Rows from block 3 of a small image classifier, named by matrix and row number. Rows with one number within an expert belong to one neuron, the router's apart. Each number is 128 + 24 x the weight over its row's rms, rounded and kept within 0 to 255. All counts start at 0.
After each expert's rows are labels from the 100 images, of 14848, where the router gives the expert most weight on average: "peak on" is the class under the peak; "colour at peak" is the nearest of a few named colours to the mean colour under the peak. Only what is clearly more common there than usual is listed. The data: rendered made-up planets.
# router: slot weights (model.blocks.3.mlp.router.weight, 16x192, trained with AdamW), inputs 128-191
# up: expert up (model.blocks.3.mlp.up, 16x96x192), inputs 128-191
# down: expert down (model.blocks.3.mlp.down, 16x192x96, transposed), outputs 128-191

# expert 3
router.3 [102  99 147 148 121  99 117 155 157 123 115 151 120  98 126 124  75 150 156 143 118 137 130  77 146 142 184 131 176 110  91 178 148 140 142 136  86 151 105 146 139  60 136 158 106 127  80 132 140 100 133 175 109 116 130 103 103 141 128 151 113 108 115 152]
up.9 [143 131 127 104 122 138 126 159 130 108 135 133  92 140 147 103 109 154 136 157 159 129 168 129 115 146 102 122 126 110 107 153 135 117 106 136 122 128 142 131 139 101 132  60 178 156 145 123 147 124  90 143 159 129 104 116 136 138 116 147 149 110 136 126]
down.9 [126  99 139 120 132 100 127 175 176 133  94 151 116 166 178 106 120 129 107 154 152 152  85 138 105  95 146  89  91 127 152 113 161 146 125 142 116 127 146 136 149  99 100 163  97  78 139 117 105 118 157 154 123 134 141  94 102 143  98 124 121 142  97  83]
up.10 [107 123 168 169 122 125 167 147 141 116 114 156 163 156 118 141  98 142 140 107 146 117  80 168 158 118 102 109 170 128 136 138 115 137 127 130 140 136 126 196 100 143 102 157 119 147 114 150 100 112 119 115 114 115 157 105 152 115 148 114 169  67 140 143]
down.10 [124 106  98  93 167 107 125  88 132 120 158 126  99 108 112 160 139 133  95 129 167  96 143 133  99 174 157 153 118 118 195 124 131 130 113 127 117 130 145  96 136 158 145 128  82 143 135  83 126 113 122 129 112 116 129 129 104 104 120 143 120 140 163 166]
up.11 [ 96 107 129 133 147 128 173 112 115  96 142 128 131 122  96 131 155 120 123 164 146 146 152  94 126 130 109 117  94 161 151 130 122 144 111 136 137 174 106 163 117 128 129 122  79 159 124 161 143 169 143 139  98 125 115 106 140 157 137 132  81  94  99 137]
down.11 [ 89 150  98 121 109 162  71 110 104 103  95 126 127 119 124 114 142 135 114 130 131 168 131 158 156  93  99 164 104 118  89 167 133 166 137 136 117 151 120 147 112 108 132 143 157 124 150 162 114 118 112 160 172  94 135 148 138  91 165 120 107 126  83 148]
up.12 [113 122 119 157 109  92  84 119 132  91 135 135 133 115 114  82 133 132 131  97 125 119 102 103 115 154  81 124 136 134  99  85 116 131  91  92 112 145 134 143  85 119 133  99 139 120 139 145 118 122 161  85 130 148 144 132  96 124 153 107 161 111 115 148]
down.12 [ 78 127 118 136 146 130 119 120 132 133 116 162 117  98 155 131 130 101 121 102 104 120 142 151 117 147 158  92 120 171 157 134 143 122 117 114 148 108  92 116 155 142  99 169 118 136  84  98 129 142 195 119 132 123 141 123 162 114 148 127  98 159 126 106]
up.13 [163 119 142  79 144 127 157  83 115 131 132 109 163 155 115 126 137 101 146 123 126 137 110 115 109 130 137 170 114 139  89 100 117 114 132 130 155 152 138 168 174 142 164 105  95 148 118 137 140 138  98 168 121 127 115 131 144 105 125 114 135 125 122 108]
down.13 [ 95 142  99 153 113 142  73 117 124 121  52 130 124 135 161 136 158 131 130  96 151 107 122 132 125  92 118 103 161 137 121 128 111 147 106  87 144 143 126 119 141 126 109 112 106 144  83  91  48  99 159 172 162 133 148 130 143 116 160  83 137 155 132 135]
peak on: planet
colour at peak: brown

# expert 14
router.14 [112 130 116 154 127  97 159 154 108 107 132 151 119 118 151 122 134 142  95 108  75 168  95 139 115  89 138 103 130 104 130 119  63  93 144 135 122 132 112  69 138 109 127 130 158 136 149 116 120 166 167 166 178 136 143 118 138 153 172 106 145 116 123 135]
up.9 [110 138 139 123 114 127 131 124 124 125 161 180 121 101 124 127 157  89 146 103 149 176 123  94 135  91 133 149 136 130 159 122  98 108 121 149 163 171 138  88 104 129 140 120  90 133 115 102 160 128  92 137 145 138 142  91 163 101 148 115  68 141 152 121]
down.9 [142 119 132 118 105 108 118 120 127 150 146 107 165 127 153 110 151  96 211 153 124 121 141 113 152 156 143 135  98 116 156 162  94 125 153 116 131 136 114 135 115 138 137 104 172 170  68 159 166 136 159  99 120 102 129 105 133 123 129 134 150 114 141 111]
up.10 [ 98 166 132 120  84 116 146  96 140 130 127 134 101  96 101 108 139 142 141 130 133 135 128 147 165 123 114 143 152 149 167 167 125 122  81 124 144 108 149  71  67 121 140 139 173 135  96 155 160 144  79 125 135 141  99 119 128 151  94 136 179 123 113 120]
down.10 [ 92 124 148  98 161 170 136 205 135 170 158  96 125 135 194  97  96 128 127 120  75 137 110  92 105 166 106 140 119  90 137 154 111 128 132 146 131 144  86 155 111 130 102 122 143 187 146 133 110  94 149 112 135 101 165 119 149 137 129 125 108 109 134 159]
up.11 [106 126 153 153 115 135 158  97 122 104  96 125  97 107 107 111 101 125 123 142 146 135 149 109 165 125 133 115 172 137 111 147 133 130 161 105 168 116 101 161  89  87 134  93 143 127 113 127 148 124 115 140 184 128 126 113 127 161 146 114 138 149 180  93]
down.11 [151 113 101 152 142  91 131  92 142 161 144  97 125 149 132  97 167 146 132 133  81 145 132 117 108 124 110 125  97 110 135 136 112 128 131 102  70 112 151 125 115 182 118 131 145 146 157 140 105 167 133  91 138 133 122 105 125 135  70 152 114 143  80 117]
up.12 [128 123 167 135 127 153 134 139 122 126 107 113 134 105 134 137 160  93 135 104 128 176 142 131 139 157 134 138  89 124 138 130 155 127 190 129 104 165  81 151 105 135 140 142 146 124 116 117 154 123 146 104 111 160 126 162 150 130 158 139  71 109 141  67]
down.12 [127 131 140 128 102 109 139 144  97 114 103 122 132 133 109 138 109 115 121 169  80 111 129 119 176 107 135 144 140 136 117 145  44 144 108 127 178  73 143 123  79 162  94 132 140 118 121 149 130 133 141 150 100 134 148 100 168 160 155  99 148 110  73 168]
up.13 [133 104 116 140 135  99 154 109 122 200 163 119 128 152 180 155 149 104 141 122 115 155 130  97 139 119 123  63 126 143 129 103 138 122 128 141 137 137 152  80 165 134 118 109 138 130 146 141 160 146 136 158  97 142 165 125 127 137 121 135 108 132  71 103]
down.13 [125 121 128 149 105 108  98 133 177 107 108 132 115 109 107 132 123 168 120 119 149 128 144 114 124 123 158 123  92 118 123 136  94 120 161 177 106 150 115 230  98 104 146 154 162 160 121 106 119 129 172  94 121 123 132 109 132 105 118 152 148 122 142 138]
peak on: planet
colour at peak: green

# expert 2
router.2 [ 87 114 150 142 155 127 141 150  93 182 121 110 146 106  93 154 137 103  97  98 149 138 105 129 112  82 144 137 118 139 174 133 110 123 113 160 138 131  86  90 143 165 109 106 147 109  79 131 151 121 100 136 117 156 117 114 150 146 118 120 135 144 101 116]
up.9 [ 86 101 135 124 145 117 155 141  91 140  91 101 153 133 109 178 141  83 135 132 116 100 149  88 127 122 103 108 129 141 144  98 107 129 110 166 133  81 143 164 153 175 128 126  59 120 138 129 112 124  91 156 112 144 155 128 179 144 138 118 121 150 159 122]
down.9 [108  94 129 127 110 129 128 146 152  80 120  95 125 146 147 119 164 130  91 100 157 144 119 157 146 175 156 170 143 116 107 143 148 147 120 105 165 167 128 137 129 105 139  94 153 123  94 174 149 134 164 105 134 110 154 137 105 165 120 127 132 101 105 130]
up.10 [105 134 104 126 141 125 116 127 141 103 158 137 142 112 128 147 105 141 139 113 170 122 138 131 165 125 197 131 133 146 125 143 102 109 130 106 162 144 128 104 124 122 159  79 142 115 106 171 138 127 121 151 127 127  53 127 123 113 136 147 120 130 137 122]
down.10 [147 125 120 138 124 128 162 130 165 158 162 163 123 117 131  99 146 115 134 135 109 152  75 164 135 137 120 109  95 109 135 127 108 156  84 112  71 126 124  88 113 162 154 146 125 167 120 133 166 162 112 121 120 166 146 124 168 153 131 136 147 179  92 119]
up.11 [159 139 126 131 176 163 112 140 119 136 147 148 113 108 130  97 127 125 119 163 140  99 172  96 124 181 127 132 156 129 123 114 164 121 146 173 141 143 116 101 173 127 128 184 122 128  81 128  93 174 166 131 135 138 117 114 119  86 146 142 102 131 182 119]
down.11 [131 125 152 110 106 118 168 119 126 126  76 167 122 118 136 179 150  81 160 121 140 124  99  77  79 138 128 182 119 121 116 132 110 115 122 101 176 124 154 139 121  60 152 163 131 114 149 114 115  97 127 138 140 126 104 100 121 121  99 116 137  94 156  98]
up.12 [135 141  83 124 122 106  96 164 170 110 130 127 131 141 161 109 120 133 100 126 117 116 145 126 131 144 119 106 129 124 114  99 104 102 105  92 128 135 123 153 169 150 134  96 163 150 124 145  85 121 152 133  92  73 124 162 106 129 135 164 122 130 108 139]
down.12 [ 91 146  88  82  99 146 124 162 110 114 108 105 108 130 112 139  93  96 138 117 117 109 130 154 131 102 151 128  89 159 148  94 152 106 118 156 125 138 128 183 189 137 123 145  86 115 174 139  92 134 151 129 178  95 162 128 105 135 103 139 111 173 101  93]
up.13 [114 151 129 162 119 122 119 141  97 144 178 104  88 156 110 149 142 115 138 165 122 128 140 148 103 144 109  95 107 103 145  90 108 153 112  87 162 125 126 123 142 128  90 135 119 107 136 115 131 148 170 152 132 150 153 143 132 138 144  93 133  97 157 137]
down.13 [ 95  91 104 119 105 143 144 107 120 121 107 167 103 173 123 152 154  73  77 150 118 126 136 170  84 121 128  88 125 133 157 124 114 139 106 143 141 133 174 144 107 142 113 147 137 117 155 127 118 136 113 118  93 143 109  79 103 123 111 166 161  90 149 114]
peak on: planet
colour at peak: brown; grey

# expert 13
router.13 [111 146 148 147 107 176 145  92 126 125 164 182 136 128 119 110  95 113 131 145 117 132 149 133 113 109 144 122 126 137 130  97 104 161 155 112 114 123  88 126 134 103 103 166  73 148  92 129  97 146 131  98 110 154 113  90 146 143 159 132 144 115 127 131]
up.9 [111 112 138 156 140 124 142 109 139 202 154 117 189 133 140 141 135 146 126 143 178 118 132 128 136 144 136  99 123 103 166 165 126 176 131 177 117 150 117 173 122 177 132 105 136 158 142 157 102 149 140 112 114 119 110 128 157 124 110 169 125 137 104 141]
down.9 [135  78 159 143 113  78 100 106 127  98 101 136 124 141 151  98 107 137 120 153 131 134 138 127 139 131  99 139  95 135 143 151 141 101 119 107 142 127  96 149 137 145 167 106 137 149 157 112 111 124 148 118 139 145 152 128 111 108 147 140 121 139 167 185]
up.10 [147  99 105 128 100 103 135  97 113 147 100 101 127 102 111 100 146 100 145 162 146 167 140 143  68 126 129 155  88 107 132 148 172 112 142 169 104 112 140 124 136 144 111 152 131 142 115 130 144 125 128 129 115 109 145 128 124 118 105 129  98 152 175 149]
down.10 [151 121 111 147 115 105 102 122 146 154 146 128 129 183 127 142 102 143 133 117 140 139 103 146  95 121  99 122 129 130  99  42  83 117 101 111  92  85 148 120 133 126 134 107 128 128  98 121 123 135 127 108 174 114  92 116 141 140 126 165 112 118 119 131]
up.11 [110 141 121  97 121 144 132  94 120 116 106 115 148 130  86 127  53 123 129 111 128 140 111 109  95 145 116 146 113 184 118 114 135 101 154 132 136 102 144 186  96 145 141 112 115 137 124 121 151 130  94 147 133 136  82 129 146  98 101 148  94 133 134 144]
down.11 [127  91 130 120 152 111 156 154 177 143 137 165 109 142 118 135 161 116 111 144 122 114 153 131 138 129 126  97 130 155 148 140 167 118 117 112 148 140 137 136 145 152 113 141 122  93 147 110 123 127 168 142 143 135 120 151 156 140 112 143 181 124 155  99]
up.12 [102 161 141 112 120 135 132 132 117 138 165 124 137 120 124 108 130 115 124 136  82 153 140 160 111 107  77 139 164 125 132 132 111 106 119 188 118 118 132  90 108 130 122 149 110 144 117  74  88 177 141 138 137 125 136 146 151 136 174 132 146 140 135 131]
down.12 [136 127 105 150 114 163 134 120 140 125 128 117 111 124  78 145 136 112 141  72 150 134 115 128 124 138  94 176  76 131 115 152  88 161 133 129 114 150 138 148 125 121  94 115 174  96 114 159 163 152 125 125  89 100 109 109 141  88 144 137 120 132 132 107]
up.13 [141 109 129 125  83 166 165 116 132 152 106 108 113 111 107 144  90  99 126 129 104 147 163 160 101 122 134 158 154 162 148 115 153  88  91 122 146 129  67 146 154 125  87 160 153 113  96 117 118 153 131 137 179 137 142 139 123 118 143  99 137 155 144 103]
down.13 [119 124 130 146 112  94 160 134 130 104 119 114 124 123 101 109 101 169 119  83 120  74 171 123 131 102 138 136 145 108 162 100 123 122 102 136  51 101 131 106 152  89 150 172 112 141 132 117 108 157 139  96 153 141 163 103 137 122 136 112 108 140 108 111]
peak on: planet
colour at peak: grey

# expert 10
router.10 [127 135 155  80 160 120 123 125 119  99 122 135 129 127 120  99 129  80  97 142 133 133 148 151 101 109 132 144 138 144 118 111 171  95 125 141 146 150 124 129 166 122 102 141 107 118  95 119 141 118 118 157 129  88 164 126 116 140 158 133 156 119 120 120]
up.9 [145 122 136 151 113 179 126 116 147 105 122 162 105 114 143 156  97 131 146 101  98  90 117 101 109 163 135 137 128 162 123  85 178 120 133 123 118 115 142 169 156 155 140 122 107 138 116  89 130 120 146 135 136 147 131 153 135 144 101 149 147 147 157 121]
down.9 [144 109 108  72 140  93 132 126 152 140 144 150  83 144 148 154 139 115 147 170 156 137 145 162 119  73  95  79 131 158 120 112  98 101 100 115 155 141 129 148 129 106 148  89 127 107 124 148 123 129 115 137 121 163 147  80 122 128 134 116  94 170 114 138]
up.10 [126 139 174 148 155 140 134 168 157 153 115 137 137 112 155 117 125 129 155 135 117 129  76 123 111 123 132  98 176 115 130  93 115 108 118 145 111 105 103 165  90 144  95 126 147 141 114 120 107 100 150  83 121 198 133 111  91 126 138 125 149 164 161 170]
down.10 [157  85 102 122  90  86 135 120 103  92 160  91 134 125 100 149 159 163 121  70 135 138 138 128 146 145 123 122 108 111 135 168  99 135  93 127 147 142 159 119 133  97 164 133 124  92  99 149 170 168 112 140 124 121 130 142 130 146 123  86  87 108 151 100]
up.11 [ 85 111 152 115 115  98 107 117 134 133 137 124 144 122 118 103 104 138 162 138 147 145 155 141 146 130 101 131 122 136 133 142 110 128 132 145 100 121 138 107 140 109 127  86 112 168 159 111 119 100  79 132 147  99 145  94 146 122 112 126 148  98 165 155]
down.11 [167 143 146 162  90 114 147  89 118 141 126 146 107 126 125 153 150 127 133 129 109 137 109 151 103 154 157 136 171  77 111 128 126 117 150  92 133 154  95 135 132 161 100 135 139  80 116 136 145 142 129 137 121 128 110 171  98 114 107 152  92 138  99 123]
up.12 [101 120 148 168 121 120 123 141 133 106 125 132 123 148 174  98 104 121 100  69 133 129  93  93 110 162 132 104 123 174  37 160 141 140 136 101 147 154  83 148  93 155 134 103 148 127 120 182 103 113 120  95 146  90 157 145 114 121  92  94 120 120 157 110]
down.12 [126 127 153 105 151 157 124 105 153 149 144 140 152 118  86  82 135 135 115 135 150 134 117 127 114 122  94 165 154 112 188 130 107 123 112 134  95 126 166 121 143  75 141 120 112 154 171 100 152 134  86 113 139 160 114 134 166 104 135 158 149  95 127 148]
up.13 [102 110 115 122 176 109 165 155 162 144 101 161 129 164 121 159 123 112 129  96 106 123 110 124 107 106 115  92 161 153 112 116  96 116 169 125 150 153 108 191 181 114 137 122  93 144  84 102 120 153 178 149  80 110 132  97 182  72 158 170 114 120 134 117]
down.13 [132 115 141 118 112 111 118 124 136 128 140 121  98 109  91  79 127 161 123 167 155 113 145 118 130 116 142 139 102  97 156 187 165 120 103  98 164 108 142  47 111 133 149  84 161 100 150 137 152  92  73 126 140 114 114 135  88 160 115 100 102 100 173 142]
peak on: planet
colour at peak: pink

# expert 15
router.15 [109 172 146 135 108 132 140 146 123 138 156 147 152 115  96 118 114 119 120 114 138  98 146  72 164 171 155 146 124 168 145 141 139 133 139 149 122 137 136 133 133 102 113 150 119 115 140  91  99 130 167 114 107  98 175 141 122 114 103 147  97 178 102 129]
up.9 [110 134 118  92 129  88 151  87 147 107 119 170 191 101 126 106 125 133 135  97 126 157  93 141 124 115 111 159 101 113 106 155 116 160 110 132 118 155 172 147 122 116 137 123 126 120 144 135 124 160  82  97 189 129 120  79 121 114 120 108 114  71 111  90]
down.9 [103 109 108  96 131 132 134 119  75  95 136 130 143 167 120 155 141 125 137 109 125 125 178 155 115 155 177 112 117 122 107 116  85 111 141 158 163 113 105 101 114 140 160 104 118 122  99 132 150  78 133 161  85 146 137 139 161  98 121 150 150 128 113 152]
up.10 [139 139 163 130 129 137 128 120 140 111  81 114  95 121 130  69 113 126  92 123 157 135 153 107 185 126  94 125 160 110 119 120 138 109 117  87 107 128  87 127 110 113 142 145 151 183  96 103 165 123 173 137 115  99  89 120 117 137 135  96  94 116  90 129]
down.10 [133  91 150  86 108  88 109 107 127 115 123 140 113 101  78 124 156 173 137 156 151 133 156  93 115 101 116 130 181 132 122 120  90 127  72 124 123 126 142 104 127 108 173 113 135 141 129 105 155 108  86 121 117 114 133 123 122 148 175 132 121 112 122 127]
up.11 [102 123 126 118  96 123 152 171 144 125 112 144  93 121 137 158 125 127 146 106  99 170 145 149 154 124  90 100 116 130  91 126 116  90  96 143 128  70 118 147 124 143 149 117 159  85 127 120 124 134 121 100 118 120 155 164 114 128 123 147 108 170 122 130]
down.11 [ 84 108 118 156 143 156 134 165 138 112 120 101 134 136  87  92  86 126 134 119 119 134 132  94 152 137 132 157 115 173  92 141 142 126 138 134 149 159 106 144 105 150 136 155 156 114 124 114 179 107 110 156 159  95 152 133 141 144  88 197 131 110 120 109]
up.12 [146 134 142 105 131 150 162 167 139  97 139 157 149 145 148 144 156 112 106 114 154 142 164 148 107 120 148 131 132 118 107 110  93 121 143 171 107 147 175 167 115 146 158 127 110 148 159 180 124 138 155 124 110 126  98 123 150  81 152 154 108 102 120 127]
down.12 [153 135 153 140  94 142 140 106 162 145 114 117 109 135 147 122 125 143 143 147 120 144  65 146 123  99 146  89 132 126 141 144 159 148 136  98 120  94 125 158 104  87 139 161 110 162 159 129 169 157 110 104 149 165 161  93 134 118 105 140 145 103 130 140]
up.13 [145 168 124 123 115  95 152 134 111 138 110 104 121 144 128  82 125 110 108  67 196 111 108 118 122 125 134 111 144 137  99 113 110 115 111 110 121  91 124 137 143 167 119 137 101  87  82 156 155 143 122 165 158 123 159 167 131 118 139 100 151 160 130 141]
down.13 [139 146 132 124 147 117 106  87  92 135 108 157 113 134 136 163 175  93 141 124  86 118 125 109 146 165 112 154 169 147 125 149 140  85  86 135 118 149 142 151  76  77 102 145 114 144 140 121 131 115 115 138 118  97  97  99 161  94 104 127 139 135 134 141]
peak on: planet
colour at peak: orange

# expert 7
router.7 [115 158 168 149 109 147 133 163 120 119 109 117 188 149 144 130 116 107 120 170 104 108 132 134 130  81 115 113 101 158 121 127 126 100 142 160 120 137 132 143 104 180 162 143 103 150 117 120 126  77 130 111 124 107 134 125 141 133  78 123 156 108 144 101]
up.9 [125 153 129 101 141 117 128 113 142 130 138 129 125 118  98 129  92 142 117 142 200 122 107 149 129 140  99 118 136 137 126 102 144 128 147 137  86 108 120 132 160 124 111 154 111 137 151 134 127 160 113 143 158 125 133 157 118  74 115 152 109 137  77 124]
down.9 [152  89 106  97 131 112 144 124  99 162 166  84 115  84 121 108 100 144 105 151 118  89 134 162 106 158 183 174 164 134 169 135 113 120 109 172 104 122  78 111  99 120  73 146 115 125 151 131 131 136 185 161 143 132 118 147 131 105  96 141 149 122 137 142]
up.10 [166 119 131 101 210 143 115 122 103 115 149 130 152 132 118 128 112 155 142 121 131 148 156 125 139 132 134  98 136 146  77 111 149 134 118 147 148 149 134 129 183 141 114 144  96 109 100 120 152 157 160 143 131 145  89 111 124 139 149 100 153 110  88 134]
down.10 [160 121 121 155 118 174 107 140  94 119 111 140 159 129 132 145 111 135 112  94 113 135 148 140 124 127  66 127 131  83 130 146  92 134 136 152  91 114 167 126 156 117 114 141 123 131 119 139 161 138  96 113  98  63 116 178 151 145 114 115 122 134 178 150]
up.11 [141 145 147 128 139 123 114 157 121 160 151 153 105 168 141 146 113 108 103 144 128 131 165 119 139 140 180 127 149 103 114 111 102 158 150 125 134 100 127 136 130 146 144  99 146 133 147  93 127 120 151  81 144 148  83 136 117 127 139 173 181 175 150 156]
down.11 [194 133 123 137 131 137 138 109 135 147 152  98 130 115 139 122 147 126 151 122 137 166  73 140 146 118 116 151 145 142 111 149 139 103 155 151 146 126 156 144 140  73  87 130 129 152  85 124 126 170 145 143 134 144 142 164 170 133 101  80 108 133 102 135]
up.12 [152  97 157 110 134 137  89 133 116 140 122 156 152 146 126 157 140 126 119 118 164 134 130 123 180 140 157 150  90 136 154 125 123 157  84 109 137 134 159 149 104 138 129 168  84 160 145 173 105  99 179 133 124 111 140 145 164 127 123 134 100 138 145 100]
down.12 [150 158 166  89 101 143 141 104 110 131 119  94 142 145 128 117  65  93 138 106 137 155  88 141 102 123  95 141 140 148 136 134 102 105 171 130 123 147 114 124 110 162  93 123 152 130 125  97 115 155 135 138 158 143  97 124 188  98 136 122 116 126 111  99]
up.13 [149 152 152 143 125 109 140 110 140 121 179 142 142 112 160 125  93 113 117 139 134 141 164 107 140 163 140 145 110 152 119 157 139 138 110 183 190 154 100 112 101 140 125 105 142 126 132 138 107 102 115 130 135  88 139 117 114 146 142 147 102 143 132 100]
down.13 [124 137 152 127 128 137 116 127  95 132  69 155 140 117 132 106  93 112 129 135 128  89  92 143 120 116 130  91  99 134 150 127 103 104 132 103 114 126 159 146 115 130 154 147 132 189 145 136 126 145 100 114  71 116  85  95 162 118 132 112 122 128 110 149]
peak on: ring
colour at peak: grey

# expert 9
router.9 [104 149 152 163 151 139 128 106 140 112 110 123 152 158 133  99 144 123 113 126 126 141 100 141 141 140 112 121 126 172 159 123 138  92 148 125 112 124 116 137 115 140  89 142 154 129  90 145  91 150 142 137 119 108 101  81 131 109  92 139 141 134 161 158]
up.9 [105 134 143 103 104 132 146 185 130 111 118  99  93 122 110 137 144 138 155 120 152 100  87  85 147 113 128 101 140  82 134 147 148 146 165 107 143 127 139  93 142 148 144 108 156 141 154  91 142 136 104 117 122 116 159 153 155 122 116 124 129 105 129 122]
down.9 [160 112 163 105 170 137 105 120 140 108 142 142 100 202 137 112 110 126  77  88 153 147 144 117 164 107  58 143 145 124 131 132 167 112  75 141  97 148 128 153 117 142  52 167 104 166 120 152 139 127 128 132 127 207 145 132  93 149 130  96 159 147 150 162]
up.10 [174 131 155 103 124 123 125  94 153  85 138 134 105 131 143 107 176 103 161 155 131 165 188 135 159 121 119 163 131 131 114 108 131  78 140  86 137 130 161 103 104 128 102 114 111 153 126 107 128 128 135 111 143 119 124 107  90 113  87 162 123  99 144 174]
down.10 [ 81 152 109 144 139  90 131 181 106 112 166 105 137 144 113 132 108  92 129 119 133 106 134 139  97 137 117 161 104 129 140 126 132 170 125 119 104 163 145 138 134  82 120  97 159 130 107 125 118 152 158 123 112 126  56 154 134 170 120  70 137 158 107  96]
up.11 [136 153 151 125 122 123  78 123 129 139 157 166 120 106 102 136 140 136 114 117 130 109 147 123  96 149 121 108 114  92 139 149 126 150 153 150 150 137 118 132  73 169 138 114 115 122 135  85 130  98 133 120 142 140 124 148 104  98 152 207 134 148  63 150]
down.11 [100 159 113 133 156 134 163 135 131 123 125 122  85 104 101 123 134 118 163 152 128 121  95 140 147 110 138 148 121 147 128  99 160 163 186 133 121 121 110 132 146 148 133 178 128 110 117 178 109 196 157  86 155 140 134 115 103 130 125 122 138 122 101 139]
up.12 [136 154 149 114 154 113 128 109 113 130 121 162 154 102 167 110 132  97 127 161 112 137 142 152  82 105 129 115  78 147 110 142 126 136 151  93 136 130 137 121 107 127 115 126 140  98 180  71 166 134 146 159 126 104 155 129 136 174 155 121 169 110 133 137]
down.12 [ 93  82 151 153 112 172  89 106 129 131  86 104 133 132  85 142 114 146 159 147 111 144  91 148 108 121 113 125 131 119 142 154 123 121 101 121 120  86 119 152 162  62  93 136 142 155  93 113 128 124 128 117  99 103  97 163 173 121 127 157 138 142 161 108]
up.13 [161 135 133  79 112  72 124 126 131 131  83 133 104 119 163 136 129 135 109 146 132  94 115 118 129 121  79 121 142 120 117 130 142 137  99 186 124 126 149 107 171 135 153 127 121  94  97  86 156 133 128 148 139 138 136 156 163 122 144 124 109 143 167 135]
down.13 [189 119 153  92 135 190 112  99 139 136 118 144 139 156 127 103 119 173 139 122 144 139 153 151  83 135  88 173 138 141 140  87 115 164 120 132 131 153  98 103 177 129 109 100 128 122 133 142 110 136 106 129 130 126 118 113  93 121 120  87 100 100 147 182]
peak on: planet
colour at peak: brown

# expert 11
router.11 [150 142 118 146  86 152 154 151 133 126  95 106 115 105  99 140 156 138  99 106 168 121  88 138 147  75 118 111 103 151 136 118 124 108 115  76 118  83  92 169  91 126 100 120 141 119 149 152 143 139 140  87 143 148 139 130 130 104 111 138 140 202 142 165]
up.9 [135 128 124 105 118 163 117 129 133 106 158 136  92 133 108  89 106 124 116 117 157 116 110 106 132 136 146 122 148 125 139 182 104 108  99 114 113  96 167 146 129  85 125 144  51 117 145 134 124 137 140 141 147 161 136  68 127 112 139 107 134 142 136 180]
down.9 [124 149 125 134 107 167 107 122 139 123 127 162 142 151 142  83 134 153 117 155 115 126 148 149 137 123 144 139 126 147 126 131 126 154 135 131 135 151 126 157  76 158 176  91 165 125  94 132 157  73 102  96 128 115 119 127  99 155 117 155 161 111 142 112]
up.10 [131  86 124 137 106 146 151 103 136 104 179 113  77 160 145 149 126 136 147 138 123 105 118 124 126  74 131 137 129 114 163 100 134 138 130 152 106 116 149  96 128 120 145 132 115 116  86 135 100 124 108 113 153 133 122  89 168 130 131 141 119 172 122 146]
down.10 [133  68 118 140 103 131 125 142 138 136 122 112 140 149 113 114 101 110  76 147 127 149 139 162 131  97 150 123 137 163 141  82 144 160 154  93  79 126 125 137 129  95 156 181 128 122 120  99 122 185 100 112 124 157  82  74  90 117 121 130 115 105 109 152]
up.11 [ 92 133  67 163 149 134 123 126 153 130 130 136 141 128 148 142 146 103 142 124  64 133 109 147  82  68 152 122 126 147 154 139 116 139 158 120 108 169 128  85 192 126 159 130 120 106 133 156 121  92 140 119 107 114 110 117  98 156 113 107 134  86 121 112]
down.11 [169 101 119 128 140 134 130 113 120 101  86 101 116 154 112 153 102 138 137 118 112  92  88 175 133 144 120 132 127 106 132 139 108 166 115 138 163 127 140 138 142 158 111 119 124 114 156 179 110 143 123  98 117 131 120 108 105 121 139 129 158 152 114 162]
up.12 [ 77 117 131 128 153 133 128 105 106 117  72 132 139  99 124 122 114 102 167 136 122 134 112 135 118 150 139 168 158 116 139 137 138 124 117 137 141 166 154 120 153 109 104 119 138 100 115 102  89 141 129 109 140 102 137 117  93 119 144 131 107 127 119 156]
down.12 [127 119 106 133 132  85 115 109 117  93 115 137 137 137 113 127 115 138 127 101 166  96 144 163 161 104 159 121  97 116 131 154 139 156  98  84 162 147 133 148 104 193 158 103 104  96 113 121 156 127 109 141  94 109 106 122  59 125 141 181 142 120 102 132]
up.13 [161  95 135 142 149 127 160 129 100 141 105 122 204 113 112 130 105 139 133 128 141 135 137 139 115 119 152 113 129 108 145 103 113 110 138 121 142 106 118 123 126 113 109 118  79 134 130 132 148 110 137 145  74 103 142 131 177 119 212 123 139 129 125 162]
down.13 [ 86 127 125 107 134  91 116 131 106 115 139 143 101  96 135 134 156  91 117 150 106 165 137 182 101 128 134 119 115 142 147 135 132 113 111 164 118 114 137  97 127  85 128 150 139 134 160 133 118 128 116 146 151 137 141  99 121  98 113 170 152 115 180 156]
peak on: planet
colour at peak: brown